A small image VAE, trained from scratch.
Training: soap at rate 0.0015, 14600 steps, batches of 256.
Data: trained on simulated grey scan slices of phantoms with and without marks, 245000 training examples, 15.3 epochs.
Rows from block 0 of the decoder, named by matrix and row number. Rows with one number belong to one channel. Each number is 128 + 32 x the weight over its row's rms, rounded and kept within 0 to 255. All counts start at 0. Numbers have three digits each. After the name is the row's rms in percent of the matrix's.
# convs0: first 3x3 conv (decoder.mid.0.convs.0.weight, 256x256x3x3), inputs 234-239, a 3x3 kernel for each
# convs1: second 3x3 conv (decoder.mid.0.convs.1.weight, 256x256x3x3, transposed), outputs 234-239, a 3x3 kernel for each
convs0.24 097:126114181124123099112144151091115104146134130113135143168112113102157162151157123079047134130147144081115126078100107130129156066143212080064167107106134101096122
convs0.25 101:127193096124118151113149083147120160127184110139128126134126160064082115152132116144076156155122151124144132071139174103144176084106128067107124131180089133210134
convs0.26 094:103196182072130106099120111132123126148203059161176150099203105108137147127133078149166185140126117080159123164188194147097099129179150111220099135147084100107107
convs0.27 085:096122108080173087148134047121106088106164099151103105186210255070102087153164095090117102079133126162147086135120090157134130155141158141090098131088119120126122
convs0.28 102:146128179124086168155139120120129190105151076106159076105141104078063117089081105099202197086098133119090126158125139153083056142093166147094106140131114165109077
convs0.29 096:126106094080134078073136096155155099113165123148187131050108071122166135107126129095114084199132129099120120119118097131073122147133058163098206139138127147174180
convs0.30 089:096130158171078134099090130109099107122111161106150150186079168137197141038212082126159128136178083116110107139117080119086108110166200130131094112073153095080160
convs0.31 103:154131112088112125079178166201177118199175099128145190130122127128150111077141138143100176098137104143115095150168119116160107136163086125136068153106116119126168
convs0.32 101:130120081070161180060199142137176093107095100162129088164120137179101097089205129106137162127105126105127156134123139104170122107104132142115167121136126148130098
convs0.33 097:167118104163072045115087108136129124083155161076094146116100093165095111151068157139101221138153104145089163083109099080127118086118104157171135141152147083083101
convs0.34 087:148067177188121116081137174097101147151134125137088129159098170128084152156107142137141181116131110091173119166131130108140112132129057145167143191133178160136121
convs0.35 090:139121167142135143086101109180141089161079123099092127093128129099114121063121122063105091152160146029117068083201137123117058107196137086085131153091085114145072
convs0.36 102:194113145160148137078083099109095165131185150147137077133176121075149126177104074167173113141103137098147048138179154158115102138132099144164119145121139126126098
convs0.37 094:126080089181121169155145102079140169195105140123140145022188132115144141114147104126102118175136105103110110114087106146099099173142135112201055167119103173147132
convs0.38 093:129155129143108171134103101108181095075095145192119116039194148095207115127102146123093164113152124120081114074104136118103115124133127092162120051155107150142060
convs0.39 095:076110074140161151142147187097107112099073113155102131139109168084127096163144096155146061087183145182094124107146098129147115128125121141136111128172167136137116
convs0.40 097:112068100116117086141129112201155164122079128117185157141069121141161097059119161114146113109113144151160044154150154113131176099171115144122140184091110197100098
convs0.41 110:111122071124114134077168097132146164116093080146086084154127121192074148097067153078145132092154104096137116110121103142191093154139108135178116155065119115166129
convs0.42 097:100135221147138130128060045152150126153105115121158134138142112092134102080066087154085085157138121160120138165157154093151172147107129153104140130164095093068131
convs0.43 105:083154166123139125125174158122093071209151113163091112086110153087143122113052116117114151145141121106127135132096076093164174143178098156105114090127102107097170
convs0.44 084:135166103116157124133133122098170128138193105076120096181115034108207125120129196099101135099121144157108134172142133142106131090074103093129146103140168109166092
convs0.45 102:144123188091064111127101118061113097157130092154118118103062044155098064092125141154149143147122114148112099062115116154141117149172147114152116109108106120072083
convs0.46 091:128197171153115075113096098121113141094112104078120131158127089112110173124109085145124128115136111158112099114121086075120157122126108131116184135125119126103172
convs0.47 111:122106138074142095124098150115117079152145126172187184163142076124139085121086156102157069153115139081132160192143146161132124127155132122026156152111099123118072
convs0.48 094:107124115120106095084092145132108153130129160177126179087132111150098152109108086143091085156102171126153099125137174104139135165152192179100127145152092170173183
convs0.49 100:156114034092162055114159178107166127110134133136117137076076132122071172146159138122181041119084126106145095105097082166117109195116143183120155152090122170178093
convs0.50 102:084077169105149121242043094117138076146118156091123132137210136117125115122107183126136096136104117160128091130145119133119157132121099093200111091103189120167175
convs0.51 100:123122137149143089104150100100110107074104145073109076122086094088155118164176113104112111135147183134180068143132103081171154023122117174080159104129140117192160
convs0.52 089:137064130096114151146140146125114116113156159122140137151119098139090091122100106156101134100127177122120208161169103171125107099189173146122126130091093144124074
convs0.53 094:083196142161190109169096120103115109084193130147140147063165116124125073137164135116185102141125098165105111120181113129118176116181126126090183131150165117136162
convs0.54 102:185087087145127131096184125129119158136095156114103137085105060129143097151125134126146119141149142092160075160134111141082100197102203156152150162220174184150127
convs0.55 095:107168126096124148143139143149154155134128141160094113127147147136132159184089127162105144145106132113128131122112162156216126153054140144138084192122129173145162
convs0.56 080:079154108104159116151154123083115134140187134087144096147134106107146168129155117154167135070159068143154130103143112111141096097127101096154172128204152162164149
convs0.57 103:114126153113147165147171143114107178148114103130156163157135123101064129123115103185101143085100164171136213154133146116111175165160162140112141113176127127121143
convs0.58 113:141099124134186116138115078132138151122149142126161092150066160117141150179141077127139107114136167069155076105112114139110145160140144103141098084097094131137081
convs0.59 088:111167149188136174199179194142121073126120113161088138134070131085186154121130125136109171102154130177171115150002128077102113098134145146163208124109185137120185
convs0.60 100:089174132120167120098149208187171129096143145088171144146137173170111172079143131140066152107142125143129137177110169142135153118101134091202155130186164158115129
convs0.61 104:087132105157125135093095078139127106129167166160141119103096082138113125221110090123100106100148144155104140143148115168158152153130154094114127116120162168184146
convs0.62 120:114117098151104156075072137170136146149117127133094112148053153097116120157101125123106164125111161121117151143106158146145142203134129203103069113146126135090084
convs0.63 091:141172127084155156191167162164137165141089151140071134122088120113123129137108110061148172149098202109112154083101160165112121107148161214062119121134138180141164
convs0.64 100:093141110105122124142067153113147170039127132128123125150142118139151110118140136092105136129146124141121098141101121127109092138115094103106053060095074045118063
convs0.65 093:154129093118193084156119089119098168182037108172135129106080156106127094136100130114114170115150161085123149147092169132077128115098146142091098199088165131088113
convs0.66 106:148138165119086115127132134085155083090140146110155102124121124059150138224088170154109080157099103101149201143119164113128096074090125137072051135111124150170168
convs0.67 090:117118116148117091073114104186186104152117145127122131124064120114097147144101079114140112149177161059120111133168166102140158107104098138125073132141141090141099
convs0.68 091:179126099048132101102107124156135141111118100154156089142170165225088140117113152176118119189124119229023183165123127100084145102125120169155118114190079075107098
convs0.69 089:131158166114116163078101180123103121141136096093120151096088146053180162000112213120096130175099109062146094170087138130066132106081125205153126209127090208149115
convs0.70 101:155138094102129147075138163096144112143099105165078101086155121131108158096172121127147100166173140176078103077200145074115101161097104088131160131086149154109131
convs0.71 109:143098097176079143083177112137094094121095170115089128127135056167113096146066126160097125094152078143091111163110129107081112081084121204176130099109105180079138
convs0.72 088:165171163114155149197104103099175128096132093178173189154150100133127095186152126128151112109135157091148098108098112117105083135144162163112134102103121082140095
convs0.73 091:062093053103148163143164116147163117141110122140163145179220114160115108173167126134204121151157148099137129092156099103148120122150120126141161096114136118153205
convs0.74 101:164136154123128137088137149081117171189161094167190093192119124115076185144141085165099130142115160094178124139151109132162079202115130106125127130088160131097189
convs0.75 106:133087118140116093165125107128160132133088135120127153129093128142103095125063208088122074094156115188171127107114144145116147118115112120190036117192143146162088
convs0.76 092:106068119075114133169091089085134100158157149146080137103084118125149126096084132178082067081174128172130144077150100117169124164112170118152052116088090180090112
convs0.77 100:175123077079133137134134126105103111100153152150112128082133085186131100067131154114120123138119141104129102069137087179161185128106119112100179113128118103151114
convs0.78 105:147149160123181128202127106161107150193116138118082129190113092175129141159073096100128118135130133058136083132155141052143111055090072119192145125177084120147133
convs0.79 089:142143121107110068079108113091147137161124140093127109120094149119165113083111134125110120160200138058097091135117138216145167172103081094091111130194120097117090
convs0.80 103:117104101117173133112135124103168196137089094127147136136132104081145118142093170107144108137134214118136061135146163130171070103119106174094146136143146146147147
convs0.81 105:137137142081116077096138111060110112100141114055112098112110101145152111048155180136091098157077135085155048112111160141162137184167122095085137073110121193055156
convs0.82 092:116145120070198116111192131167088145117190115106144066102072158155086072148086120147129126141107076125198035114117137088168124147176174160114094110105116148091140
convs0.83 088:133186104126146096137190147149166120115106147098077164078137146147164146118143132052175126087158104041135078148182188107137127143068141160083121129099135108064173
convs0.84 111:051083104109140089116103179136131144116149119177126106110128132126093162102133156096099142113141130122115159176151187139139189086159159162071067135104112135167083
convs0.85 086:142173096180090131108086135141124136126182151152153141070143127141189137115061140123181186129077124149115129094206127159113120184234153149105144101164115072150141
convs0.86 110:131138074095148095097113092130157163173171109106110118165142083235104150169128123115131123102125129069071092103164067193134113114129110078159188089221166093146131
convs0.87 108:109144161131130138127134111182140136086118153090155123153162098124119131131138146138107127106117110160131056214157094151135109113157121179108061138079131083099092
convs0.88 099:138120093177145148135054128143085111151148109106097142103106158138081124127098153101087151133098184158090109129118178196112150158136092108152090131087103141084071
convs0.89 112:127149119119158144110115154182130090122109173109134136128150142096134131126153112115159111116117117151095180160140100127123124073131104132138063125099121127128145
convs0.90 103:170096137094109156153091068115126148120178155120160131118150077163112082123118147114162131171134093098101169119162131116162122091150117212098195157148131138127113
convs0.91 096:108180111080089181163118154121179116086157103177170118186107124108129119160139147052160111069148122082159100139141086106116064222222119114100146108124159112191187
convs0.92 097:102105114064145104110173062154105103149079155134126169186125151109054172166129079102121189108186122080187056162102104140164081110146160130115174128136090138141090
convs0.93 102:150102102146174090141199114100122116151131116077102114146095081078188069139166155100169110108141144142138076169117158118061094106045102114040117110081122107132130
convs0.94 094:097134113121104096125118087168153100168078115102126117152186161169091077117102067117137134129137160126106181125155146176198153140094107125090113133079120189096192
convs0.95 109:124079063088113174099160182156130094132128144116128117063107121090077119112182140063138050170157153083113136227216130131143150135107071118084102110089061124129153
convs0.96 091:153169140155090095149107154156175172153133121125123146123172125133123099114137110096175121124136130139110124154124149118111094166172083151167112129102055113129133
convs0.97 102:099121045112113098092128108105111180126151154116132105120146111117108158149165116235139122106109089151120087167119122178162074114161146130112127159156145190150101
convs0.98 119:078102115145124117182138141099118109089084126161136155072108133089158109157114124107147181118120098112140153076063081181136117127135154112079121097154151182188207
convs0.99 092:154162139141108136061138090197131078132200161120159112148078156084122119137106121185116146179128123148121103113095163162204118142103138167089100124143108135185092
convs0.100 093:115154104174100132146108083088049131147120125114070069070111102097117115117105147123112116096107141136107098127157129100128117096110110159064198112080136171134184
convs0.101 106:123145177155106154070182105129123116112123102108140136135124148191166146156153112165112107134080121068107149138113105102125144118131133148116099141145091096127189
convs0.102 100:115100073184115118217148127157140114112089114157086163088115175172116117106082156158103144137068133189117142167146108165081125137170088084134168103117070161076176
convs0.103 094:134101214130110190116089150149192128149169133198134145111143136138152112178153128138178138130136129125129155122140129165119119149122117146063097122093118133141190
convs0.104 099:000127089088135103146088156152155115111139120196106102143119148139116118165112150093117055088193110143063180137138187161110147136116120162111099146087136136114118
convs0.105 085:085145146125132125019161168129135127125161127123130117095125118110165136110139166073027114111093134105097144148161147122154151120120061141068137108096130117129148
convs0.106 107:145077089125113110140117104088104135159086111129160159112119137142115122171149111093135063121104190076111080143057152163218095110135151134091128124071099112127111
convs0.107 088:103085209072106130109104140158115134102108125105111130123178153084134069083090118095128169148073129103119131172132188079097147072136180121113210097130163099079205
convs0.108 082:103201106063187084094133114131081148105176123139137114166142094120184150120126099109126169136137107162124136084101145147148161085124127116148146145116149127117139
convs0.109 107:195120205146050158103128087133106192119088135157142123119114082097128134110090098159142141162104138107107118149143220049079115134075094126146112067140124141130099
convs0.110 092:096134098163124172094114151137136150142147117133191153197044120170087108162149134106115139101133107063143136086125100134149104122118076128171122110143090087113142
convs0.111 094:095163120115112113149126093240119167137127110072051072168115151155103134017064099140090152110199131011106136186176139124116112121160109110114058120135136147204161
convs0.112 100:144062062112127105102119136113185156085088093139148162124163152096108103169173127123113067141094143150160118145128059152155089109136150164175086081124145131071113
convs0.113 109:159120151112098123189092115123166130115067134100107127119217143131197123089123111137140190103135104181137127189183150146112159057112091116131101095073166172119113
convs0.114 092:142161112127145077097169154049108157091156156183165101134125129158143092158142117099096116114166136115142096040104150146146082147148070128124142158124102132098151
convs0.115 093:095154139109130153139110151147113139151182155123165171065149159075147140235182164070104108142199160127111133127130117207154107163105119096083087192108098082088180
convs0.116 097:140179195140128121127179132156158100148069153120095135131134119118090130102152133078144119110163104100092143177182133146090128115154145197166178165139130131152179
convs0.117 095:099104084071124091189136148216176165159114121151087129087096121059192089100105095111169147124109181185105140128155164073087109104154150136138074147152190173164088
convs0.118 096:042141108128108121129152142138119086098131105146173182102126125142096181216178117152118146127119155145141097107104115088152143161137127083158111144099146117164148
convs0.119 106:085129204152136128147163135081132129106150107143146095123151174135141102170116122155110070169106116145117120144134129105085129141115179092234179139143161138173122
convs0.120 085:127160162159134131158124104131092111124098106050138141098121167119116097120205205168062198150149118191128151115127153123114198088136096105143084102122088066112105
convs0.121 100:163160114114173091162120175145136139114127137117148081150084106099092206154121079139115122111154149166139095174145153191107137095134069144140113160081171100192096
convs0.122 121:143126114112130126105140148142118145151090139201167196147121157101141155161129172119130107142127140110118137189199181160142135143117111181168092180147097171148107
convs0.123 098:148161163123169126192163098101155138130086172122173152161109120132160102089127082161106110096162111186090201103101156073126073119091008109187125116072177111117109
convs0.124 113:073156111107105117169175224114116073140124102116076121150092145121105086123129180085106099140077136138107122157114106189112108139173172140160049168153121216152143
convs0.125 091:165087082143135116174179075128139113097102117122094112067084147119131109137108116116106109133148125084132067119155113068107144100144159124231103132130084124162123
convs0.126 112:166157192127096117019183103154124120127122121145140141071169165093118115142079184146138207160110103186163149143133156095093105147085060146122205161132126166136130
convs0.127 082:120128120149118120151122135138172146108111154081091113136173124160179149139136114116110113103186153183107158115139162111127117143147092112102159134131124115082087
convs0.128 102:162122075114094150090117144051077133126152114086141140194128131111106095149116174143174128121104099202183165111105156059144078135103144169089141141117078051098124
convs0.129 112:108127093154150121039119091122105170137130098099080116115139154083097111062171179118105151148128117155082070135113109186168165115123108122080195120052131170125174
convs0.130 102:089168144124106093070185066093112139104187149084156134139050129142135091144179117133114134089113125111121133143138180078136132176096160086181075131181102118103141
convs0.131 118:124140149120080136130139159137181190086135140151157130119067117155102133127158134117171144129141105142173119130151125158189096205150146136126122122110108142126138
convs0.132 099:129115126139173102143105106115086079091233151119129128136073094089119100104153104128077092173149092152087158117122171134107162131116069162126122157135154081178092
convs0.133 107:053142168123176138181113126104085149083131080076112158112184079132077114167177112130058121101104121073202168113144144110149189141091112142118113105147170099109122
convs0.134 105:154145118115181133174161155140121119083137111147128135164124102180117146220165140164067136112113151177102162189144101169118094133165206131123138109121133163137129
convs0.135 099:153107089088143155122213114153105129136102165129126111169141172095132081124166131146140149093109124119097121183101123092148095166175149131084121123089086155101137
convs1.24 110:118111124204110096106109120130072141143114132133134131146163115112105135137115138119134112155101142173088130130131163076130168133114105154117101156108075122088104
convs1.25 092:155139121097091173136121144122106117152099161132105130139091152096025119088168202143109107072117077075119126095153142126091074117087118122165101173149110111136058
convs1.26 084:132150137180077133163040096087123119126115144081111113113096131156112087117167103129179170153110093113134144102145135053085126104132147109114113048116118168157118
convs1.27 077:115140161140117129091124113129153082179118118108117101112114097149117107115167143181113096124155112087151153142156175085156104210116137119136099103130122082138095
convs1.28 110:115104124188202124045089091126138113109061158180159185139115184154096195112151089134176118069076134143140157094135102175125116141087112146124168155142083118120136
convs1.29 120:093136106152137121131110122118153138111158140170137134080119176118132097115219071136157051115104178101092183075108155189173120148092175141161103098184054149123113
convs1.30 090:114147136110146129131197152111132141089089076081088117153148120148149051161036078099113164112129129137110136103186111093079110137122149127107130077145158107134138
convs1.31 086:150112103154130121175115113115113119164094107084120083075171149177083147112130158155169150115119140155123123096148113127166151118139154133104131188130144153076118
convs1.32 094:108081140092124154106160160104147131097145091098110148144192093083135098197044136185157147159143162094140091086148157106099140132086128180108178105165117151145103
convs1.33 108:081108143152125177093107161129095141098146119128092132138142102109162100165144102115125132144094129080147175140131129079132168134112104159153173152127113152123122
convs1.34 077:137096128203117106092171130103096137140148145062120113104118122168146106167050159137115143137142104134102117106148131175166150174211140096116141153096122211133125
convs1.35 105:116162127146098133168106131075079157101150119063148139087162072164114117166116167174099068112134158144128142155159124163111127103174137143098125152134146061151141
convs1.36 096:074138094148148141140063132107122099108117126200109151116149125070162108071122124156128065126099114172159112129102122138192082152139130140146144140106119089111099
convs1.37 094:136138102180057127134095199123078094126125138135156176152108142107095124078113075056105158165098137096086133141117127159092092120090122156149113096113093076140151
convs1.38 080:086204123136119125152113115117093075129104121146084117125140132145166187136106093169132146132101050147156194112114191112075172127123111177169149127195146120124128
convs1.39 093:109134131174107096111146147151161093069131191084133169129079143119205129118174070145090121090140116096119134101106113013157130165117106113104107122171107165102119
convs1.40 094:142138083170063164136122170108148103117124129169116184094106141076169093139166097146072101195163102116143098122103116154176085109102114093163142092155151116142122
convs1.41 104:099141123111178081136108117146120145116126071121114074094110138145158147141070076088145117129135175114120126177093116065098099154100105127120102207131104096165149
convs1.42 097:102083114160116131098111123106187126129131069100136129117094102108135148131115085121126145056165194107104148174115119029163139160146092092115095130105165112116128
convs1.43 099:139120134100178154119160124158188187131144125111152080103149118165058134109124139122195156148077121170138095152116100122130099139114118080143127145121134126140129
convs1.44 095:127116152152181096126130124164124161086166092093116100160127160156202121097096028101113190067086188114128135100139094112133145117153097139144148080133109146137133
convs1.45 111:151070150134174206085047118149154130108117095090113117130172154131062176111113189093178045168150133063149169120124090180117104126148069120137149179093183138078083
convs1.46 096:079136127167125181107108075090110156139118110056112151156109133140107114156168176129105180195137133104093131135098133102128095123110102103130116158130135117179114
convs1.47 103:145137120175126089122133152179144137069080175171151048105133161156173120137125078097094082120065168133175212094133114111169103102106140116108149138157087111152097
convs1.48 096:133176120105119137091140090093128091121081087105133045076117101110115128120152154103099132159126164147127175135116126110185117070129158208178156085101216117104163
convs1.49 103:096120107125139121233131117148157185155127133150203140127109118104195161069094149115186109121075116196071148127120135130091107135138137115099074111110111119138133
convs1.50 093:165113173159142162157160121125131146106110167119112090189105152170071134148147112135192197116100120128142101086107136121128076146133181096106123104178060067188089
convs1.51 112:164149115151093166113133104115183121118151156112106126113133114130119076137120111120205086139096165154019143083129110141164120124149140124108111120167140108127119
convs1.52 089:097101199124105120130105099121086096101144146130164055104084128151155189082101093124168168109153085125135119193160130098083176135148143110110177161154136107107095
convs1.53 099:146107085127141162094126121102129160132100124155129160116138141158173133129130120107123138093103127108080154143162132049144091185120098132084073171152136101146145
convs1.54 109:118132121125133081111158145071200148110148144086114110079143123115170180114120154137132104124124100114162058159060098151122085139144127139154084122142143131124113
convs1.55 078:141142172130117149143096140138129090129143106084129188123158089075154140087137113125127144132140083124129156178201103119135151151138151139084106187138142118110124
convs1.56 081:162086084163086164103117150121077100131057184100071112117109151153118140126089132103137077131102103147166184085055084132139118095200103093174143159118225122116142
convs1.57 095:146126120113177115097113094138139106139101121149171119171071113092139156058093070040112099175120127108149152038121059214129176064153113140092097079145127151109096
convs1.58 093:145139131120111089137170148182203187106144105042125180126108104124135130153159111110144129106144133102152112096130138087082055052161133129101115099110110170165121
convs1.59 095:113123088109147137081126042177085132090153136093170088116151096150136155162120143105088124113120143083143142106113098072169098127144111140177123165092096070149092
convs1.60 078:115146121181141106100094094129123114159128101128116095131110128110151150119097161146130108132156097204158141126157104121146133116127126126116130152127145077167071
convs1.61 116:115146158124168144132135125127100133185089147064136124108133097146140129131156127070099106102110101134098156131104141172128125123085120190150175098124155150136076
convs1.62 096:140171105119109121145070120079097078136120138152172158078139097162140111132190111083159160115141117139183158126103110163111126113136145128104111100078159174145128
convs1.63 079:105097127057156116133134158110068141122144156121085087113131107127102135057131163132104145144069126097139191125133127133176103183028168157166102105117086136145095
convs1.64 104:144165100112129147099103185075064147136085113142204155127184130100118162043158142143160141088116118116147147139090146122117135174082156080156129076127169198106156
convs1.65 101:169145072149161124154142125109130069109183123161118133156176144192116124154111112111154169098120182211089183074125170140091151140136106101139106110127122113082181
convs1.66 109:066156145098124130070092127112107131096169102099097130070137169136150148116102117147112149067060150104115158144174145146168148127077108195121123091119110112198129
convs1.67 116:117118145123172100136149121075149117106153125060129119068125177128041100220112118220082086132119201079153094151105163233131092092166138148165108155138089154133075
convs1.68 090:096085124172086148139103147084101108143067078092106172144108107118155054097179090126103100133116058168108108198099129166152102130143179092162191158180192129081081
convs1.69 100:089181072111154126171195081117097143159116145102099084024153108115126152101117224143155150119146070096144120105092071150134105112127111035128112098186124126165106
convs1.70 098:151103121112126140138087121121088130163079115117148112098130158125135123116127123124097145156031088101110115117133075106107127163149098125121105130118121142097219
convs1.71 103:181059104136115111123109162126149105095151170090158086129112123113152099146148141152116056143115097111128077155124105168112142119104103123128094122172121125069145
convs1.72 083:109153126075130097082145118173101096122100124080111133090066129126075123200135103131166090141133152117108161100151069127199111121164089115143101160124120090101111
convs1.73 077:109119106159171164101125134118092109154106122137093105117126113174150131124086049155129108110116163121066162210147123059145098104179133115159067115137145146163176
convs1.74 084:118177144225114139114078105163126150154083112107128152127105074146138093099152111109124142127085095174149140194128133109162128116173168082110075118181136186130104
convs1.75 114:130080111101130122107132180085104124166141139182136080130205068151144105126114161099127118190121104122133114165198174201086124097107142089133158110137090112064117
convs1.76 089:124161111138108136126136159096113133102121044176129104136090088128143126110070124076083206067182096116115124105110076062092112076099098113125141082140102139174162
convs1.77 114:107110087198131069137176164126121139134118119104137081140153136153109097175124114115164219109128078164119132104125171127130210107156088113119078103090092170149119
convs1.78 110:148106083136105187128114166096149109099177146112088133053161074148153107116046183113180131152129131158121098040145075153152203127136177155125143180183112127103094
convs1.79 113:149144125112119080206141157106119119078080086152163202130131138106117149166076092112094148121122077110132065178134128154138104116104061164135096146115092164145171
convs1.80 113:092135123134111134147123089129201172128102148085125150122167123109166140178054141092178043105172115134138144144043147163102135155175111086165096213143083118111071
convs1.81 107:185124063129102191081098127159103070113172201116128059124123106150158113162090128110075132159083177150100120203120098127159046152147127155096081138121137107159098
convs1.82 100:153141087101123104201164123108108124126137144064084183113105135110132134143142208133156124165142106139118147138076123111137142210115144159071133161125108101171164
convs1.83 095:121115135135118145081095141132116115167150168111149127150139128155109091137155068133103092075078127083148167124058136093143103154085117085142152120132125153127127
convs1.84 114:161082142121112153164195143109111157156098097147159099113088064186110073147109178161135148118049207163170163103114120117121140137145112169123127164092107138115128
convs1.85 084:116106107129123152102062134117064101145076049113169135130121117122163120060188027158091110110084122131145132138085134153100071110160086165113125123154108183127109
convs1.86 113:104144125095124130091137104101163110136112116138108158085176182151085097138049184184174083090114146123136122086113127147160091107158116123177150145165145108158115
convs1.87 095:085152104166125099106147084140084095154106117122129134098109174151109150119104150161142117160093057111148196120178128154143126088118136136120162081168190134112107
convs1.88 085:135132148095172151128153158110171164131069128145117089106120118148051099177200133112130119068115123119102089151099100056176122080092126116114086184118148051122174
convs1.89 113:074099114116160125115152139113152140077098116132139121159148082099224126127134110092143153123137135138142118092083133146116128126099124161106118147059125128170098
convs1.90 110:086057060147131137111160073170143091105112127120106133149108167122156107162140100168127134070099145094124160113116094091111190102144101096086117187177083198147068
convs1.91 105:135078099130139126143075165165133197135099138104144099154143156146075156116118127166181116091125111177158121162126142144101116086098142092153094089197152117152104
convs1.92 085:081105130078103109133127120138165174090168145079128134149129161137167123179081139120148185113176153172131173069094133136095103123129189102037110147135085115169163
convs1.93 104:123117119126124108103156140073151164100151071185141101125156125077124093074085129095120173113162144089096146136082122169082159131118125172120072183117082105098099
convs1.94 108:045129201067128113071196087058106097151125113125135135146186090088142152068137106133130180117127142067181101104124142157128130089103040159155168077118162067123175
convs1.95 117:145121121111129123148119088084083062146120117197135057122057152176089146042172104157127114126142178086134148114097135097097094122128151163149148152124076164102072
convs1.96 092:119158122082100123093105082069162142099103144090146153118182186091043137111077074071174127109095149142142177085169119171140079136103121228076127142177160076083106
convs1.97 108:104086166152123112109126126157178123073188190073166103182128126134195118183043099147178125201109180106093119098174128164128057135141132152099113152121119077042087
convs1.98 109:161194168097088142177082126162181152111114121110141103069164095128141090138131142141157140117083120092115166173161136114127135113101158128199098129114089192103111
convs1.99 083:083171085181113076169085064118186195103140103080068135099108119115109176118126124175151151137070101174077137180145126152040159158086134076081071122206138123135069
convs1.100 112:084174085121159158096113170172141202079134149057087081063175187104113160138119124219066066121151143107124169143127108161187182156136140124148081117117157139090125
convs1.101 110:066093133152155127098127108090100111129135118123113083117140136144115098205154074099108056162174115147067124096068141221199180131098165104110157112088135104109125
convs1.102 088:133140118124181120071140160129146121093141124109103102100129146164073145153177045145143093120163080127141112198091164125174076196156164152135111082080145116163147
convs1.103 087:134082123144116127097177117154106147103124136125144136136055112053103147169093192181087127088124158107087124063139144163141068109142106087116100176111098143155096
convs1.104 117:095132111119106108134136088144117077158162097129154130096095158161137122161090123104066081128144111111120138123119079189110144114109120161154083124169102130100088
convs1.105 107:128155120068140101094112135134087138130054119116112102109138138163143145174140110144031103161082150168104074148144110166113100153092099144140117105162194114104143
convs1.106 101:161137084144157085149108239152093139127135112119120119124111095100155112111111148103148148150134117141127115158157134110098061113090000081147154164150140111176130
convs1.107 100:188146138099129138111090115096145101112122145123118116124100044125171116133080129148058139119120146137084114150168121112151154089073139104178134110174100074122115
convs1.108 078:101146064099132127092146137118112124174106100150125064086099105148103134101136116138120107137116146197172104121169104110153149168177132134121107135112158115220202
convs1.109 109:143148107100192126048108228159116117152155183124123121179102135199127105190072138122108128097161152144136104181100115133183126063126166097166114084167143134125135
convs1.110 113:149106101126166113109126146124171105142111174089064058142140139127188121129100117114096087093086123132124141052069124121103129181047194137140100178147121194147113
convs1.111 088:175093099104115184088177090156098074173148166093108103095181104134160127112149083140091126164171073123165107109111103134111142140103118127179169105147113128147077
convs1.112 105:159136166126140064110111132144142129097080119117191130122155122148103089174098097083120208152112138105080158097156156139130113110146125173114148071090123148056094
convs1.113 085:084120135098108104195203154147058119096114056144148170112103119140124073175128080166131181137117144122096087150158189090144165134124092098127124096153138124140157
convs1.114 081:142096121106090141143128177130130115087073121145152174102118167048106212126108107167186136081155163195135125099151138101147085198081111129125097180077144081134126
convs1.115 082:117167132107102171116141195110114130136101195122140100142132073117156097145109085185083173104068143140111123156084135192157072125067082113176149109122086115139130
convs1.116 087:140070062197153135120093135132136174116078120118112145153128077099143153227117131124103129138112133157081112089131075111110126150187145083162043134142117174130151
convs1.117 098:102195141086095153163135139068118122111114171074048158144125080170118117100131138140184137171102136049082153117088086114136061145112180148124165090127163093083090
convs1.118 094:145097132059119143120129134084104102090150183104086107140113111143067068169098121124124141081090182094148110112117152041093132102089173151110100185139152143130122
convs1.119 084:120118128140119102198081096159150094143091185103083120072181130088173138084142182222103158179115153134100148117081114159159124142134151168134112127173085190138144
convs1.120 092:165093131150128107098139122077129166122117151095118125135123139163085017167093204123096143117095160076096148143076131170131126179104139156187137152111104099176126
convs1.121 094:157094095119122123098124148079109119109035137085082070127134124197091091081074089155134114085159128122100136111056130078169155194137096110153095162182083152159150
convs1.122 100:148115163118105137167055148158133171098102128145116124105141087111126163129124139135094143129127105139108144145128133125086157200100168121149151084121098092162177
convs1.123 091:130110133119105111104105106104120107159132154155132133135104111114153141107077168147144068165080116108183114196174108104142124163156151090146121137102097100145112
convs1.124 111:127146130117142121108143101186096099181139153145146180151113146178189156132163118130211139169178151153164110126145154110158180136099131149096136097102168119117127
convs1.125 094:192107076156105133232111125084091102131140141117106096109104144137190132113099138156112108136028089076108086115175104191111111090222137157101124120125143145138182
convs1.126 124:140137174075122082123197133096095121098156101132088092098128141141197131110202139139113071124148155041139130135120130112142130096127079107138184133136148116106186
convs1.127 102:131125149139121157112108110087111174166098197119117117083091115149150185098108150204122091110084134107088161173117150098097119151130169146106176136169117131134119
convs1.128 104:091134114164136119141082138124110144172125129097101126107138161135125125137102087084112104122133113131098194131154120182065171149104103104159145168129123154062150
convs1.129 106:167148070093123140129176091102124129151145178118139102103185158105165121091142137092163114150188143114104140091122126073125136064135090140130094117165113084119129
convs1.130 107:138099079133133076093163070115121162142113156129127132108166130143100105118141096094112182110147153213161151103096174150093126162154127131108057152137117120128124
convs1.131 108:158171113112121129133116097118169129127135117124095095164147116161125102138126141146102151104105149107107154146149097064174123132112148129118158070156120115110120
convs1.132 105:128134104137126091132127047128149176125057165122179126137207118128014112117174148111067080166146129126104128098117126192107099111116129147109040088132099165090109
convs1.133 093:126160132163101100122115074139131167155163133093107113128119079070146134107131212161115212136095098164166130168175115143088114136159136139111142086122145146130120
convs1.134 094:201088155135110147119146067108132134142107179133076057104080153105080156164118166180129106116103167160094095125179141116126175171158108134085135196181135124110155
convs1.135 085:103113089150125150111098150110117102137088113129124126111101181109151117124110098091083184112153136156130080060055067089162188147125123121159156103121128142115099